Weights of a small image classifier: 4.8 epochs.
Rows from block 3 of a small image classifier, named by matrix and row number. Rows with one number belong to one neuron. Each number is 128 + 24 x the weight over its row's rms, rounded and kept within 0 to 255. All counts start at 0. Numbers have three digits each. After the name is the row's rms in percent of the matrix's.
After each neuron's rows are labels from the 100 images, of 14976, where the neuron reaches its highest value: "peak on" is the class under the peak. Only what is clearly more common there than usual is listed. The data: made-up waving flags.
# fc1: MLP up (model.blocks.3.mlp.fc1.weight, 384x96), inputs 0-95
# fc2: MLP down (model.blocks.3.mlp.fc2.weight, 96x384, transposed), outputs 0-95

fc1.277 147:147140116118135132120136172093133121131134152102131129178095160178149142110094109113097132147168117167146141146136111130150121120128087077110143101135161138082167140143124148127140102139137114122103132162112169098105129113110148140089067104120141120091129100123139111115124160097191128136
fc2.277 201:141130127153128101162143162124149156070154151135126105144108133133084089135117159149103119158114172145110149135107074113144142124112163118108128097142174131102103107128152149158172120142108111112111136102102130145106127094154104149142095155162102134140133121120131094111141175082171105150
peak on: emblem

fc1.376 096:144093132130112095110140135137107133120116118178110126198147123114144111133138117133128116162122145166165102140141072127105151117119124123127106121102161131131135125113131168163143141089088113155104101125058129107139155134132115160084134127138083133087135079099094150128123151139165156133
fc2.376 097:144114143097115126179164113173079105096141101083119122101148124109137170134161109116164105127089112146146109161142144112137100155118122162178134159119111154107109145141140115102099101128092110138109123160133111150133121122097103120104144123152082108090167123145140136104167171130122144109
peak on: backdrop

fc1.266 104:162154139132134156138148169125158155141152164122123101168110139128151129077126106127129117162147129148140139138131117134160113144101127095149152132168160127058133128085113105146109107132112103120106106181088150115112124097121125153101083113120109119107154092111103107131139157088183130141
fc2.266 104:105148130145153143148134136123155141115158155144158099069110131156091103132107147165114117144107155137115167125138105084137086113136157116120114111123158127096098109142168143130162113150129106105102119094162148146105155086153137110179099147135167127165075146138146108104130128096121103144
peak on: pole

fc1.6 142:092112143141156160128118103161121147121089157095156104110156091113149139110170135124148118138126089086091132147115147131116113161109155145124115127124103128161105133098158071107114092108139114166138146161160139165116139146133125093140147117092134154101146148134169162119150080166097129110
fc2.6 095:200127147122122112119131167109120142145144100165125131172142168132130105117110121138096110122119148168156124084123122138138102077137114102112141122135160182104122132150113169198135138138130144099116081102103127113127133144118132114117110132139110127137136080118103142143091165124171113165
peak on: backdrop

fc1.148 135:208135121096131137121133130153137146171174072149108113108147114114123109120123107152122120092125185120192137093159144157135109116124133142128118181115140139121134123105137151153113142126144102119133082103142097073113132126130108143168121155109124115133111109126095139132080130114134115154
fc2.148 176:151148123102099150092112151126123134157158092148102142098118128089140143141076123129128142094165170129172113113149138129119146127122113145130132160136118108139173126110095176135118169118120130118145104133120094086157112121125081167156155138124137121134131090101080111172076159142117134158
peak on: flag

fc1.341 088:165142125125094137156115187121137134162123145152139105155094121128134111120131097132129123146129121141165121145126143145155100093089115090115101135185133147095141165089115130166122140138110094126126139154102152102103162121145136162098100143116084094116160096091114101112141160112180152108
fc2.341 082:129130126131127121137130131145131120068152157120160100184136120127125163090118142127115101175119134128118133135110109083175103118101137093100190112135144130094119141097171133117155091115119132148155151139134148148129164108124086112121085122141160143140141146131157112093159182099160123145
peak on: pole

fc1.33 096:178131129114111120140153173114117123137134141094123109214115149140146128108135095138121107155143143155147141130132135147176109128103129088108131129159159136080132151115123123138094113123112098111114129150105161094104159117133103149087094134130122090096160100098122119122139182091166144128
fc2.33 087:140127116123129107180154131153163123083158159146131093116114110150090136128126170163111109146110134100128136140083085119141127129082133106125156110111141126092093121133183143124165098126126108121153136115140147154099133085135126133141091129141145136187107127152144115065152144101165115128
peak on: pole

fc1.141 107:129107130141145129099113142136164142170124139120147091090125131108115120095145143168088125140126158143140161079121179140110113112131160127105055141125161113097144127151127148132104128138156121085140122112170137118121100147141130138163091136111094139141088098132133145186084109130140101160
fc2.141 126:142116161121114159117117121136084096119103107134159162107132169126144158172156112098147145107101073106113097093152132110137112144154080149159140128141093157134104141172118115117121135103102151136118092142123111155118140162110138085125150100119149129104121157180115138105152088175113127128
peak on: flag

fc1.155 123:198150109122113131164148161124143107122157122115138096162135121126148125102120098144112103122119145148171125110140129133183085136093110108140147133171174147111132133108130133146135113124109107120139109143121158069102139107121114136097083134120130128110154123115106090107145163072192138133
fc2.155 158:135126120128139123156140126154164147147162133154144095124135105151106100082149123184120086144116159119149160126107115137135108132101168110110158109101173143092097120093180110159136105117141114146145130119123140118088162074162130134134097127101140147132111135112136140079138125092186115110
peak on: emblem

fc1.131 100:154118190106125176058109126120140146192126106167114115112139114141159150102120119126136117127154143119153121114164154118134088110107127098114124174135124143087116165123091146148098137133119103137122084153118141112171142172118095127117121132117109096112152100150116154145094144123112147151
fc2.131 105:124127175125121165114095161125155181157141133108140105120128113104131144115114143117140122155129145097116149150154161114111079144109148114123068145165137117093132148112119108120092117123091067154121147159102147137130146173103080143125112140116086110123131114142129132193134148110110160134
peak on: flag

fc1.30 132:131097131120109105146135117146108153128118115172108150167134130086136108138136107138135108131127148168157115131154094141124140125082133138126110121102169148145127130102137177167151130107120098153085125145081113115118141139127105151129129155125086127069155087066124177121119126128184164129
fc2.30 136:133077132129132107164147101160082088110105102093116138090145115110126163164192147134175120112103112140137103122109113142115132181120078169172117136111120128127128140180136135094097100108084121115133107121148105151129120141121122129114151100152110129102123137145132151112175125136138160121
peak on: backdrop